Weights of a small contrastive image-text model: adamw at rate 0.0018.
Rows from block 5 of the text encoder, named by matrix and row number. Rows with one number belong to one attention dimension. Each number is 128 + 32 x the weight over its row's rms, rounded and kept within 0 to 255. All counts start at 0. Numbers have three digits each. After the name is the row's rms in percent of the matrix's.
# q: attention query (text_encoder.blocks.5.attn.q.weight, 192x192), inputs 0-191
# k: attention key (text_encoder.blocks.5.attn.k.weight, 192x192), inputs 0-191
q.47 101:133174128112148088073130158096155133160100074151128171195110134106088117161116163145122138118146179093165157099159129155071151129103175117187075095150137102089041119155082091166065079167146194117155193134099131079145162131098107162133144157130127120117118132165149084182130164102148065131171132073138123152147133080106040110114087127157110099146141072138130076130158167171123094139088114127127145082126115065117104105128134146168109127136106103094219116137106139152124140125108127108078180160198106139134082152099120120116147152118074063087106080114130120110159126175098103128
q.48 098:171132099124074133151119105147076110107118149145110091156162110124126109123177151117108161146094138170144142157147159137161068095175133117113153158124095130121107100091174121138181150118122093128114091078101082151129163223134131154135128087135145147157131117144095152124130084135150158192096182182091154115109110123148153161139171131125163127090103191117170079152119061086144173129105124200072170077086123162143129069133093096061158078122198116117110080137098120148124064116126128143162131098090206136127140109123132192154183087179120085139174169065105138129155157128141118054
q.49 130:117140157092162083069138148104157159148112091122146169145116156106112135139101143130147117100142166095169152095147125141089193137080132130184070095151137126078078118156065115144064085157160203134164202170118160118141146089107113165133139179139110109111116126141182100181123160092124077092161110068135120158160143092091059082128069143142089109183144067133125131109142203173119069130118139089137138127132106067118116128113142141201101156154089144120200160138120139136116150147132117101064158133192066159136087165121100108098117151086094084104080096155159105121140115155120129155
q.50 112:116159126118158079096146130082139144147091079119146162186113156100088118143137182127138132128136184094156176101148096132081144152112170107155069085151141100084046125126075083131076075166164179143167198145085138081165161109099106174147141146139115101105112141173147104194154159095159064134160136060136129142156151079101058132103087130177110121157139065137113093143148159157119091138110118119132154099123098088109097124140115143162115156122106134093215123151127141144132158144143146112092168173211092131119060156115095113124148161122079085119059076100135121133165137172115129135
q.51 109:099079107159130179201133082137121073112115159100137113075123143144149098108126114106100119175129123152086099141095101083152100152133101124089158133108114131172197128104159127082180132106105036139096091110146132099128085093167146079117102080087118137122121189104093160073139123147123182141106083170174087094105148182159206144108169124126147163132161157152085184161129108120118142154225100104151110149133122170089135160122092149108107157073120165156072141126140115099149148149149138142194096133074125103091151108122137127149100160148171236174132137148135114151068123096135135152
q.52 105:116165143099159066057122169104165153145120091166139183161141151119105127138110119129148123094151154091162157100152132156085172127094154132175080092141164118100054125175074114168058096171157216116158192153116157115149135110103118167129152165153127097114121114146163095171125163099141070088173117071136112146156134104105054092132081116139084089162126065129134087122150193158111082121077143102140136119144114065118101115122138149195106148162101131123212132133123143134116145128128115097072180144193071133128101154137119103106122138087101064097084104124141128115184116170112122159
q.53 094:149147152132107093080124125099140129134092095138153165214134144117107135147157175125129178118124170138170150104146176174080131135110194094213062081122149094084049095143092114158095099156197174132155167113115116096174145165115121153128126141137121135117103135182139069193133157098167100141137144066127095158125109110134067116109101153142118135130124098145129082145147158145089102125091084122120169038116094065141100076126108160152097142134129104111212103165104140134115119135100125080090196138170115138134068147104113142128178162130099042117107105073098131137152139153099105115
q.54 125:169143114138076129148125122152083128113128128167110098177148091118121122131168126138120144133088147172154149158147176143157065090190140135099172141121114116130106116102155131135159156127114118133110096081092086147119155229120132154127142079144159147165143098146085132128116066131131137158124198160090174129121093117136131156142142114142165107090101168096185084135118064092141168112083130214088171091095147172168113084140100097073160076129191097109116066136091119147115062116100116146158129097089200130149136116143130182154176080166130060136175156069105167114173158133123121051
q.55 122:092084143123132175184136105132146086118107158072134119071108163146119121108110116114115122165145124149096100135095090085117137173081090110142090119123131146141187128142131116095134115115108076141125133144153159110145093038151149092119097131095100120102119190087137131101147135143119171129101076122170085103144157188141179094111174135105114179155173123178049174134130143140124121151214112049141116133130108113091149157122125158139082172076106181166108186133159126079163175169131140131142119148111090117103142129116138122122098196109155244152118145181146082150038124094135124174
q.56 120:100089140116156147132133124112165105129101132062159133073102158128127133107087124121130118141153123106119115122104080097110181165063092121153056095141144146113159131133105115110105101115131125142133168178139177112145089030154126111136102160115086116088132174098181125131142162139120139112111063088144097116146177147129139071114121152119083161168165092171086183109127180142120108145201125046148096134126097080105143163115143158165093183094082164139133191138155137103148180182145125118092118140139059140100114151110108102113093191101146200132070113198167088138050119110133121185
q.57 124:120097122153131183171104110158130115122170171129111102040137121168148133116110071107128102134144088140058071137090117095176123136118093151087177166099121159182224152122152170112170148095102065124089077135157140140094087095160140075119127119105118136124127138094102161064110113154107174107098092181155110105107127185154198141117181106093129155110136182122098167125112112126145145136159120110148074175149148181119160176128136132113132130103108143180042163094148128092139134121141131144166080117072142117104176103144158121122101128142177232147145162171134133148071108084147144150
q.58 132:139112112160104174187107104158109108111153172131105102099141103142156123114154108130113134160104093156086101162112143124167067119166119130077194163102122132191183139102178146116197176106094038120087057094141103132105113161155147104120126080101146143153139127099071162082128102160124182157086140182131143097095109156167183176124192111114162146088122200118137125144114067102146178124135121173113116140122147185133148135135123121053162098108151126144045102122120119120135105120122141153188082116062209107120161091133162146168140100174156177130167163105102150131097136109151124095
q.59 091:143148152140118097102124116096138122144094086128155169202136164102102125132135155113123161149136174127167148110145162140071107148113197085195064070133158086109054090148095093161085103190190172128149183105113120071176156147122110161143125143117125113106101145174136080208137159085170085150145107062131087132128133123124070111085113142137112148141130077157111078147147157157089098139113074107133169071126110080109098095134112169186086145121119102099212120156108130135113144153087138098103177168184104132122070150106111137137163193115094088118098105085093131138151127158102105131
q.60 099:178174117137111093103132150131105132136142104158120141204148098108119119148179139140128132132110160139151158134157168157114077106177184134114159119133124091124072100113117120149133134151139149121121132081094082111126172242099127162137159103145155127150133090179098117175112105107145106149143177139093183149120111084130087163147116113165141093099099130095170069134135090119130134116059129214092166100107145140155095082136116113100150084152183098073163068132105128156102080100124126131133139124139174128160104112118147152157177077164100024105173124058087155101214157156121114054
q.61 148:171153101125082119128124127147075140118137134174095101181154092134131126152161136139120142118084144162153148152147176147163078096185138127109184165115102121138119141100152142133158161127116121128108073100108083145109148217105130157128159086150159141170138093142092133125132086126124127170132192174086175134121087093130133161159144122145166088087091172100186088133114070080150162110076136199099163105111164178175124091137118093069165074140180089108128074137094119148120062100112118144157134096095205127152143112143136168146170066165126055133181150074102169106181141136129119062
q.62 099:098082136116109174164113106152146107121124165107135101048121138151133138108088091128116127149143114142091091133089121110142156140114072117157124160122120177157218129142136153114134156085091096145101107164172149168107098038157146078110114138125113137115135154073127133057132144167105191144094102143156104114151145207152189098131156132082118165150133152154075161117111138113137128139201123050158089147154117121114169156108157141135105149116095172193071186108160119083144164135112126137143114115084103127103168126143127122110085150114172238149134169195144099156051106078124129171
q.63 128:120161144091158071061155155087140157141114078142155169187126138102110137135117161128136135106131159095179152103168128159090162124103151113167073094156134097077043120150084108153072087170164214129173198146106137117152154126089097178142132180152124106111118117157166099193134151106132075115161134055121129145154142087094043093119076147150098099154125074136143096123136176149115081131099126122136154103113119076135101104130135133172112138164120116095207125144113146150107131142130119115069155135205089150135088162121100104114140135106086040098091084116135114102167128175119131135
q.64 035:150194168150141138089069090150170123093091093147086149129104144137098160133130097140160101109156171148149103116092145148141112148162098177155100043138208143162123102171114129199102129117139082061085171121144129109143129109178118098129042144130132137125107174105134092119151093143148132132119068191207073094110086178112103104096187136110117125110112098113132067143170122134095166160105068087177133096143136102102123113131165089144091163115088072157162132049164118120142141098039119098117135137151117125142119113159150158154159149113117136116108139067101099146093122103092149188
q.65 032:190138134126169131121119135111106125105102151076128124107133123137127145106121182137098156148088130156064111077067110161106172134124180179135071132199084143118129139174109099154080150112082184169119135114156169137157173095114058099121115154070067125127115181076171112136122121131153082165069079107096103074142115084103090156123114132100127174109135091104114092128137157126105137139123141014156096106152084052105159103141122112128161126176135097101103151092125074087111109098078148082093131147168102118118148133142095066134119129118123109100041122133090143094065117089175116139
q.66 061:142146130082195156119145085119098138093082132070123137087136138132115150120132168109168144136137123140095132057088120141082154119108132117124065124185086128117109123138088082112102134091066160149146134150126205160169204040118074126146122171118118105099125191079192127156157143136155087157087103099137143083166166106142097088118130122096096169173135111116103104111148128126116107149155153043103088148116093033131148106135135118164129146145140128076123224113124064140118143146093138146054115149167104125116115150117133050132122149119132112078083142093129085120081152148170116154
q.67 062:131148117082174150111118087156108142100065140073125102081106122139091151110108162125126136153135105164106139103081133138113136111114110098141056087155101104102094115166104074139120134120071126147142150136133154142130196043124081120139080157109120103094107200094190091152140119125147118176087076089144120091180158159121089095097121118075101192150139105138100092096144144131121113126144137044099094100119094026132162117130140119154096125142132155106145223141117082126136136157084134124042132129172112113132111180109061058134153166113142119105089128127116063120096168144181133156
q.68 193:097124113174069117129134161129126115168177122188135137157127126122145113161156086139099112097119129122158114184164139113171104149148132153127220149068148135160173129098163186112142118140181117123114099120126074107108067217135158153114161085155146136178139050187068132075123124133094156089158186153105120165099099137136158164130131116158160064097119159117165137163101113113142139125124113215145156142134163207128099150117111136105123122111124119188127037139117163118122100113158107127208131099092178120148137092144138197126125087135136127164182125146125177156196095128100142098
q.69 135:104109111168067121133133163131136109171168115190133128157130131125152108158159087142102106099132137128169125178157126117176115160145134152132210141078152138158171126101156177128149107144187108124100095129120073094119060218131163138127167087147137141167133049187063129084122109134093163101161175143111130161080100137129160157125134128161155077095118148117162141163108106111139123125109112218143159131132144222112095138125110144106112126115127126180127033139114178117121100111158099132214127096093181122154140087137145201135131081136142129160184122153122180158186099116102140104
q.70 141:154131139088179153122118093131121137083087138068131125105113130125108156098111167116154152156127118150093133073081112139074147108116118111139039110179112124097105126159098077142113134120087136132143167122138173146139181035119091118139084156103112112088124204077195109173117135130168111169099083097148117097168153133119099095123130133093100198154142092149099109105160143155104133132141136045110096102127113027130160110132153116153123130146130142069131206111143082145135157150086154133048126151164081130105112174115110061122126168116122130101065134104128076103043157133155112166
q.71 046:112128089166099094151146151123156103160152117170143157158085143121109095139169091137102098128134128145154104164166153125170090184125118158150189110055176109184137118106162132125153105150162087117117102122118053084142075190134176133092121069124126127177108081206061156074111096156133132099196166142125136147080102151116132167125167143152159082076144127149161126194104115097124147127115085188157146120126123225103112127108124165102105137059116138168109065115097195133111161128147115142218159123101160091149121142121120195125134132112124165197136103153152121143150131109088133129
q.72 047:155130171109185194142128129103094122107085150062136128112113081126108127099119149129133166149130119133094126068073142099089129099124136139115086141172119117103060139151089110110122143110100179161121137136152184125134181042121102070140125159102111127087110180043196098146139133133153103160122077105119135101160134093124124124130096154109079159168109106135106141090164113114121126135138182036124072118138112038159165109139136122160136125129112089087144187085148057159146122114093151102030115147161088155132127161135096032135119139114157104090103135082114123114072143106154113159
q.73 036:143152133056152170111149092135111120126096136089109115115125146127095137135088156099163144121160148155085170034076105132134118103106145157143095129183118121089160146178063102148126102105110165153112168150140193147116198070141104132147117146107084108114105200081168124165169095121176097147083093122147115112163166109119095078088079156100113156145102089133092073127159161133126142120126150104090107112144112045146138109124142124131147123175135101039148174080152036170126123129094145116074118167163071136103115183121111062116132131117126111107073125082078089094081118131174119129
q.74 053:105099095177079085150127146125126118161160142180135138139130126143143117141155109145101105108109134131156136179167128127172098147127123153122199120091145144157151131103154171149137097158172099102134099130125083062109097210136160155120179092156127136158103047178064157090102129137080189082178161139102142158117103120148157163157132151151163074087133156116167130121127100132172140134136130212156176146086154239134109159119082143104139139100147113189145078141105169117146134126178086137209124109081183122144144125118156185133167104153115118158172087151140146095217125138122158107
q.75 022:149151072127139121132147122097114058125131058075071130099151111155132111126170098129132065108079077077086179088085143118107136103179119126132027122105111160160088126204129072119140084115167072132132110141102174110168154135115161155147152146085140117141097154154142074116149135104141160167178192133162126105132101084112151148181117134160095145163147144139137140140196110140119121105153104158126163160122085060139116106126127113105118103091110129095100119085168088166074083114113079177171110120130061163169127081097156163112108071171133117116170118068182104139140146096089149165
q.76 027:126137100086121079138139118082131192146158151079086156149109099086128082109099111088145168127160115059157113103179104095149157123122125137153133179134041173134159151109119113084130153153127167115186178075058199126158125124139140129113131143159168133155139101070123132140109138104081074119136153152089169124121105098154144122137089158098077110172138185093158155083178147093147122137154159173087152146138134107106142155226140087106176127122190099127105090087110114155099130110161130125157085143099154202148095149153128151154042157121105115142188132177105139138123071076126176127
q.77 051:108124125180047097112131156109147117168154094196120128193137130105163104157133116134095105111125150097156127170156137109180136139146112139114169123100149117180164107087177151152127119160150081115115112109118101121112054173127156148124146082178158135154157062177081124088124173123099110088142167143138110171109076121138167139107147097169163081102110088117152146155093109135118136131119097195156166104152152225110120124121139158095134116134125105178131058150118179113128108120168129126188132118087191099138149079142154216152101101147081132184179116124140172158196062096065135104
q.78 087:160145148087199147130112112123134140077075133063115124127137123127116168111084165097155157159126147109087138072102120144091159108111131126112045138180092121080088143149085109140115141125080150141134163133156186146136200038106099109144104178104118137093115176049198099176123139123153099155118062128151122105156143101135099101145099140107098186171112107130107130105148120124125113132133162048102095118148127038129149112142149116156142134144126113070132210100152081156131161112083158145028122129148102149125126129118140048159126176119124136094080132097129105120058149112130109145
q.79 043:101137108143111110068090119132164081176127100191165116125065135164082131182184146197087135151125118172161105138118145095150069187135103167166145086070170177166138112156143103144112111183192117098123096138128072075167108166168140104129078074120125105094136146188075122107098080129163150116157129095141107127106131226128138172109172150145149089100123105174161104124146151181050185110121088156136126114120150172088148109093162114098067094081100193145130058113133159130162127136098115121169153141143138108143121116126111185145155110143153139163151108165131107135134099140098136122
q.80 026:131130155158108139126122116136158091090160114153136110145071162130070092152152115163114111145117159211150064180066192111130102166151065123140118076102152122134169078143146110180142133160195092140100149134149116128127062173093109182168070138129107118107122157166119166123101122104169179155131123068132103120135114249144155107128151109072130095111141097142161074117108123211057174099164134143156109113139075136065152065094116122154106177134115160140109138107148149099078149163150080120137133161113116054128145115105117176119120125109137169160104148143107079129099132142093125115
q.81 079:159140163087194141137125078117123148082087109072138134116136134137110160104090156110160147153121144122119134082111133139090153108108135112141066118175099129096096140159078094143109156115062161130140161145133184164144199044142085107136088176092119130099108194072195104158120124128150094146109090130145134093174140121124096097140103121095118177166115089120107120106156124126116115134143152044116103114130125028135175128124158119149144124173127107073127213114154076152131163141090159150027140147160090146118131164119137049141121156118127124077072141095138089114063165136145117176
q.82 108:101124116175077095144147169126129103157176111175127135160145118115159109159148109139117115105117146113176143174182128123173111139140140148116216146081146128155155139097172195113131119137161121127125105146128088110122072216132174156126187097155137141169125055173078152085127146143088138091156174154113151160077106102137146167146128118187156070094119172105165154167111095099147127120113132220142164151133152236130099155133091145106144137120139113167128059149124176120131110109165131131196118108084178131149150084128148174143128086143115114153177110147142204155194104128081132103
k.47 074:172124116101117140091182082187148137088093114076158120172120157121165162090095146102121156116149146154189086161150108112148179150087108142073096089153142149131158144122148141136142128152137134162125150142136109148175131187161119181125100198122127123130113085181137165144168085133171110100139145114049160144134121102168166090162122185171142113142122135098208144115104096090149141125118165134111129115095091159140168130124104107181047123166146126080184130145096179158163101180138096124125172092178115203192067203111093193112115119113140056157128099124170088137135142142143112098
k.48 092:076128114142165148146118119073170118149113090107111143106062188098138101121088092146138131135121100088105139113090121108110093151149133183141109092092153110139127127148123099111097119157145082120115112123145171077136098037119125082130103102113135119080103226118113130175089166100135156144121081098170073067155150167095116112066162123124088160080151099164056184144139165156116113140183090109172121106160132136112091129123170164157120172110047106179073127111123106072124156131114127121106152156122081077124133135143129089135105166121156191110073102181107091160058071103106093167
k.49 107:168109117100078129085177094178127155108115127122154134172126130139184168103138159110105166083134144181185103160140129127146164152126105095102102100177117156128128141107169152132130161136128167145139126139127085178181120231126096149123129183143133123148131075168151148142153072129159091132148165128049175146111103103144158106169097194120153106154115133104212103103099078082121137108079167157117139124090092165156174129126107093149086087187184111096176105150107146175140095161124090128136153074175156176170090168086106204114133115113126051141168114088136108104148141129137165084
k.50 093:201123149082101153071157110145132159078109107093104110177116119112178171109081146134110166101115153155170104168184150137149191132148099141096127089162115164165137139140161138129098155148127135156098117108119122144176144165119089195116121193122121110154102097183144166129126071148141111126136175090041169109169086114119127082170127194130140109130100126090190116109102075091135144122087164124107121097095122157139205111119114104178077112205150088088156127133109138175183092160115087124103177094180141179186092170122106192102093097123137055129156122121168101102135126128135142120
k.51 089:112181162085132118117086191147105128130167138150094126110174058176049111152123133158150102142095142120099145136181165156126101061144161159152178191122101128120131161146070181107111165100101171154129136121123141140085178103124151160135175089156116134183150064104130094084090099180089133102118173126159130186131117129130085201147103068128124085110093181094098100115149132103174120141088149116122102154151176092158129132151157129092214097125103100136095137098147119120157131057124190153124115140109156109122151109183182058109147088154132091071125139125129185138171120155137115174
k.52 081:175107119109083157104186116167125121101106115083159134166131151130198155095116167121116155112141147151196102151143098093125165151109115089089096098186116151106126125086134141145144126135138142149141126143134083183170126217148083183128138163118137135109121088167168168136161093127160090148138119139050163162107109096130165093179098197153159137167143120113226115119083079125135111109114153129107145126091103148134172127129073098148069091160201128085188105141117158192142099163135091105141135089162150183175094181093095199137128122135111085153157079106167090113132153124143137077
k.53 081:108104092119130140125197118079141113134079103042127122184083177069168136109076125070101156110119117078168102127153108093140131161099138170037108105128106139167170130125181129107099132175146107167111130137114162089159080155124127204121111155097149073129082116148096154166135101134110129127164129063081132105155138085126183130136172172172072135077131148131164183156076118107147133170153145115119138131124111173111151171169086137190077143130137100103140103140101144121161118182182088118119123103163110168180102188098090175114092117146179124176105077173140095157104115120156141106
k.54 116:117134124146183136145101098073158109154093097101121123121080181097110088124094104137151135165128106099090142083079114120113080140135114171152065101103142114118130125134118091124107090140128093107138129118129164076145109037152137084133085109108116109071112228103128126164117157096123152148113068110171076087155152166123114101069164122124087181105168081167048154152153161177113140142201076096141122104138118107100105117134164144150102175097086143160120164129136123087114174153122147124106142174112080097094130132146122087138111156123143208123050111159102089142037090101114080163
k.55 110:097164144144089129116133195158116145138166138165127132127168082176120140145148118144127115092117150096133133166195155140153148105142179155123191164123115124119129163117129207114119194119130200125122103145142115150087152177106129155124195102141152116194159036130106078092109116167104126074141201127089165187103104091122150224153089104139138064119086179084163124117117103083160124132061170170133109178153142167153119167159123114111167102139123096102110083102131130151126105070144146138148109088119180118151154123144153096126124090148133036103166125114156167120197123145123157132
k.56 114:114144140132077125118172175166112151116165136157128132160151093177136153141160124130105125106131137132174118165184160146159165134132152120133186169130110137114117139114127190124130164118145186143125104141131095153122143229114127158114182138145150129183132038160126106086119079156115116080145179127084186163087101094127152180190093135129143058139076165078179090115113078074152108119046162180122144148131136157155129155136127099122130098169159117085137073124123146174133088100134135148144117082158187141154134126114140169113136103122138025129191129090133158104211141159135174110
k.57 095:096147146155129097194106177117096101162173159187126121077182078166104102145185131156157073140106125121091154127128121127103102079147145082170187191105131118082101127127100133129162139084115155110116134143135101154077157119123169096134162072158129156134183100077131088083125165140117117125104141203197139168096129125130117194137084072116134111147140156129102116140159145139133113126111126150119116156151147098118087120119124151061211102073123147163099150112148091100096156045136173131176065145059151080084177076149174059145169128132114143100137150110122184138166158131133134148
k.58 110:076149110162170132163070147085127109169148153144102129072112133117101090157133111143152092170132107073060149107093125141105092105143153151161150167092131109130123122166110099115127115116116097118114133121125160099077122039133147092129130064127119135097134190099101122111104180128117146126124077131209083113125147167116090154077142054104101146102149124169055169147157172162115135130173092100139106137177158088117084131131160168096171163074084155184073146116147100071089161087123155123138089163075092079088187091157147066144143144136143198107091138168111160147105107119112102173
k.59 078:146136096112101160136187110121132146129091110062130140163078158078165142112085137089074162089110111068177104137185117086141128159109117175034118121130088140154162140137195158097104151160154150171110114131119167120160078166124128215117144155108164068133077076165104131144126115146099139111143134070059180130151127070125173123153137181153082090122135153104182175138081108068151124158125166115114135137123103156125170143138077112177088141155147099128124097125100152148160120170183093134110138102162122165181101196093093156112090103126166102175117076178152109149123109124160153127
k.60 085:137094120103163154133099079074171116121068117081108103111079193064137118115087127107136141134154094122108117099067108103125108142120091165114070097127127133152136103139128075122104096144103079136105125106117194117159093047128113120121080137109111110074098218146140176174130130110126144166118078099143079075170156164111106061079198146120109193117152101140082163149153167172123141148205091071110131086145104101101126089138141134171097158122100132153127153148129142100140173181126102102115167157127078134113135144139104138121108162108147213139079112176109082155051106122124102133
k.61 144:138136134133197125150099099090160108138107102106124138103097186107101096118111107143160131169149110122086145101091107114092088136131121163146088082106147113137124118125110066141113081145134068110131150123130155088133110039155146086137090118123097135075119228105134151165124169102140153148110059120175051093146141180128092081069159112114103183119154084181060161143164170195102145134179073089140120102144123100103116108115168157152123177080096156163119167128138112086103176140120142117110138176117075099089126116132125106147126157122121209125064136147101092151056099098113090170
k.62 081:086167138177116100155129182172115108175173137190171139099183088179143132136184103159135081119142157102122137131157130142100127109113190115130195173108146120095119164109110167128145175104148181111139119165174087154105112186135149108143162087145119131161155067089108068103120139138097132066129144151144152200066128105135136212148071099147140063123110159120156130132123117130127117138078159178145127178147138150150079169147110141073184114089124135134123086111141135145071144049165163127168079110086174095115161089154169090154143113152106080111155108093164175117197149127115131123
k.63 101:180094119095093160072179079154154154094100109088138133186096156116186155100103152117108183089126142143192090151128121120154150170124096109098077085158128159141142120121150119147115123153140142152146134130127105131184119202126097154127090187118139121118092121187158163149143096119156108146149126092053168124135090122130164082172118196133144123152121105121192107115090082110120150107112151137120141101094092151126184111108108093171058103188176114085186115156112146174146099189107075116119182105191137171175071174089104212103117117118159072164155118122153088131112141130145144084
k.64 041:111113081133157100154174144121132132165123185126126133098128136098155068137116139092116095109096115098187161121120051117133141150063148108074148133099087098134147151096122114142163119116102128171136088145124135105093105148116117176137193080106143106117092076144140162103135133140116125156165150111113200167084189086119153148149126141184188098081167164118182151110088121154164075181142145153105120177069086176110173170128043126160115144092132144071126125153131153112179106159214128099153100171104109136158112144107112071138079153159091130131163056153138144118176183195165111134
k.65 031:089102152110072131168156136081134134116142173077118125071119096096126155159131123101116157106126102111182161113161120119145118111113130100127181093101113125119132130147114148083149130117166112154135084120100130089142120109096124125044161118155116123200138086195085153110147139123094165085152161075148153100115148133173134206123186079143124083158117165173134154146152153150160119159161150124081093172161113071131060185152039167151086117117077131143104093158141120087158106131134102117157126103181073134147082202140117146079104124152159150174196160121125162139216166151132193122
k.66 053:077086126108078175130147190106106128128130149142121154105118117106114150113153123119052120101095077141146095159162175123127110129159144164151204196080135151137213115153200196089140121133159118132067098134135156127080079154095182190114196113124133132184120116133048067081138098145068182107154190082094110144111099128105177160127147115131151084117120189124117132128104159088127141134118110136142140122162164166139093163134081147124129132104119098175087056148109129093116100083133108127178134115099155087167125130149125155061097122106190112147151119184115151117174110138128148126
k.67 063:089130062146101147160152161143127137144152139115144145138103140102160125130170073117106121112134087097164113139164108118176096163139139202102165151070119141153170134105157192100115097147130135178124074114141152089130072194120154154110189095136131103163125061160088106087142103123094154078161182106089155142079148102113176189129161155184151059138128194114152160126089122114144143178136145162149144158114157209135115148162044135144101124112128108122102037145116149103130125127188122144211126110143151102178148147110111112121096128120150093145172060164148153127194110154146144097
k.68 196:193133155134184108110124080143153115107103109107136127153125151131107118103103153147178135159153172161127160099088091125085144124094094089107041063196136108087066132110081078167124115118099114099169171154139111125164166081185105080153060153136095135066130197091179166197119145114178088131122061140161113106148139154146083065132099154132119192130148054153113130103149129180125133103133123105127129112105102100133171081115168129137124145145130152075178179120151132167128171154100157115058138162144102169082097114105132111168151152138089146100087119094143088112085152116111090130
k.69 132:186142143135190102108119086146162123106102114108144140146122157132103119106102146146175125155147166164126158101092092135091138130104099103098051047189140103092069135104074080174130117126101109101169173155153111134168162098172101080156046144145102135080133186097175186202113146114187077125131052140145122115159146145137085075128106161157128196117147064151121128108150134190126135107143124128143133115096098115126172086120177126133123146149140153084179184126153146161139155164095154128064126152139099178085098133099124113175152152142086141100089102090166070101105145125109081121
k.70 138:070119091126076125166145172114109140166148156143129137120132116118153132145163100097081108100122098085145111157163145118174095136127160175125205192071110134163178124143160173084110131140154146161094088111115151104102081180084155183101201082125154115190120050173069092066139103139074149114138212109100142141107130098120191184131162112148137062119111192104147138158103119078150124173126142151138134143135129177122096170151066125127123121117116106143091064147104153098141109103176104126201117097118142096179144149136116142089106098120169101150164109176122157134176114149154172118
k.71 047:169119112151153100100129087167123125108136121115181110152124141105127110109099139149167129168161179104178176089099094148127127135094127126101071044166101098114123117084092120151148104126087121126158160143162132163186105152173100110185087114153099117090130151130184175209183135105166059090121081127095146136127184126135111125150130189177148157109154106141139133084098121182160115148097127132143147135061121132158163106127164096108095127153106156037186164140134168182145116130145139102064158136139162195099096112124108097162114132143086090092101042100131066110113142119120070068
k.72 043:071106093101117135144084176118098174150095127120109071077142120128138160160116157098098129088109081108101105156151187142160105120132122105188184172073151136194168090159161133082122092132189158131130098104080139145117113151063136185100170123122158091173099078160090076088133123152086156117107191086145114080131153125112156156134154094109141134138121221107106085168114168104153118125117106109071161119150159096096073165124101131154158121111119093206081109133099134057141114112173102131158121146125141063154117163128137168061109117154157146169173173173098119129171111154158149139
k.73 032:062096137107093139145123170124144107148136158091119148065068114090138097115155105108081145124132102093134099140191127118176114133145162111112153177063157152179166094169206174105094116130156121154063120105111153094153120130084161117127154136101139118167100116175064086117081115110077231119133235102110147153126182118176156191148137139142147067127126173121124146158104136075113137172114131081116108149129108127090118127136065124153151122078117134159141111129133158086115109146163086125153130120098156077141156135162101125081124134083194126155172150159109186112122139129120214101
k.74 054:153151143187154126109108077162159126085117094112148142161107162111117107130096126162170129143157168146130167111079102113090157148124133143108079068193119128068088152067088100176133111154074147122151159172172118160168151137154088060127057126115125174053150197129153196194114154107161071112126088155147100124121136178101072085148098149144144196126140048144122121137132114179132142078137121150142171115138118136155164103120192115114124179143137176109153155149161141169119158131122140135090122127144113179082147118103136141186162130109079094128151127091159113117099122058089082078
k.75 024:119147153153152147126132113178124124105164172147132113104093165185083112067094095114165105118095160122130151136131086089197105119070146138129110154155124110171202142152124162118138138133158147074079069134154128103175113101101065114187150079183152104100136117129121100159094141183093139154087204117114120127130165122115118164051152154121071145134153107127150121105120179117103154084113188126129139153146075140140118099062125170120139128111100158156160121122139162074151023127163112087098102129123059099122073156149072090123175119170175092072070143107164114154088119143114141106
k.76 032:173102203168073170123066137158122126078094096130091113057107102128134168075113176128065168086135141154062178126133172147114129110113123084191122168103132124127125142163119133127164114089123145113121137182143120169085151084159145180134072137150096111113151177108097079100104101165117220150116145111135115119144114145071117135140071098083088165105132123171118110082139150121085143067115103123115139095163169125112116125113167167132159113127115095147103140158139104065132129117056075135076136141141124080138129102197120203149121124121171151081083194128066149128097153118105154155
k.77 044:205161148105181141095096131127124131078078144103117131116171124164084125098128140135169127147117137152083145089134148118057126093130094097108086141124130129066104110134113075153164135105079099119176169155144119149151165088191100080140052192127110151090126174048163158167097119127119120139127050179183126122137123133160077082170095111047098148143127103119120110116159122131117122084102128100115092111136136054111162073108170113146190146127139156124156181107169062137126125165085175137060121145133077195096119130102141116129124099119144144088072152101131087111110182137114115154
k.78 086:068108127092094162149118173094102143144152146152106114081136105133154147135151120084077109091105071111111102142164157124154091132149159118165224207071124160188194096171170136074126143112146153133080094106096127136072095122075136175118186122128160114166151095150097092055130124138092177150126199108141131116121122146126156177136153076096140086145127203112125103137119159074126133143120126104129114131147157121114075156102092126133146111094118106165064100136112107073154090093148110128197130122119145068147166158139123142065126116113186154143150189171078172130146118157181161154
k.79 069:145121067158136060146163102149164113149127149124176166158134138100159108129132143143155101138133172105187141109114050147165128157088121176075103083153119091131098134066122134132124096144095090138189123140142146121186122196089144133135128088150119104122094120123153174161146135097131057095123113128084153149100162103137156146116158187216138129092158120131133145144077111144171100144124158166131173145062111202148140122160090125139092149160164158075153125146123169158163144152164132119118093124149118183143080124086125104178114160136057080138145017138186121075157150155116086076
k.80 035:110147067153140114129189154152119140160149171147147149166137128089106097127132108144106098135119165055177148109156078126119129109132168174113141102121048113109134168084067156127126102119113114116149130147141176096138129205133113139117145095132141120118132115158146107129168107127121088107168102093088162158116128096116142173104081174179154094149104124126174163179170148109173140181112129179139141187084118223139111109136020125115105094126225129122194115141118176163132130141178132175147099117184134153132147118140118090164098132174111130122174007129171131097120126149122132110
k.81 076:085116113139101138123125168100095136157150162125099112069141102109149153131152110094088120114104066126108090154148162123144106125134165126152217196067129158170193103163172157096143128118147129146077078111102142132079094136081134204088200117105145132145128094157070084045134121151079182147111199116116129125116136099100181171120150087089131082121107207129141127149108144087126130158117111103119117141147153125122097174138079138126141127091115102189075110124112106053133100084158098132191118127127157084150160154133112140078110111117177140149162151177087186155164115152169180143
k.82 111:193122189117167132102100076136136140092109095115104111131132140157090133107101138153174133155143139176084157115095138146080156092131086088157079087176130132093082121137092081170127130118099131099167168124143096165130162067181094074135062172139102150079156210096172157178111143121178095142115065145172090101164127171129077063132089127084125198144134067143109101103159135166093143088130104099125113102133118070133162102085214129129137138151118142127163194105155103147122152140073142136067135161123112138087111113109139136156161146130101156111082186088121105138092129102109078140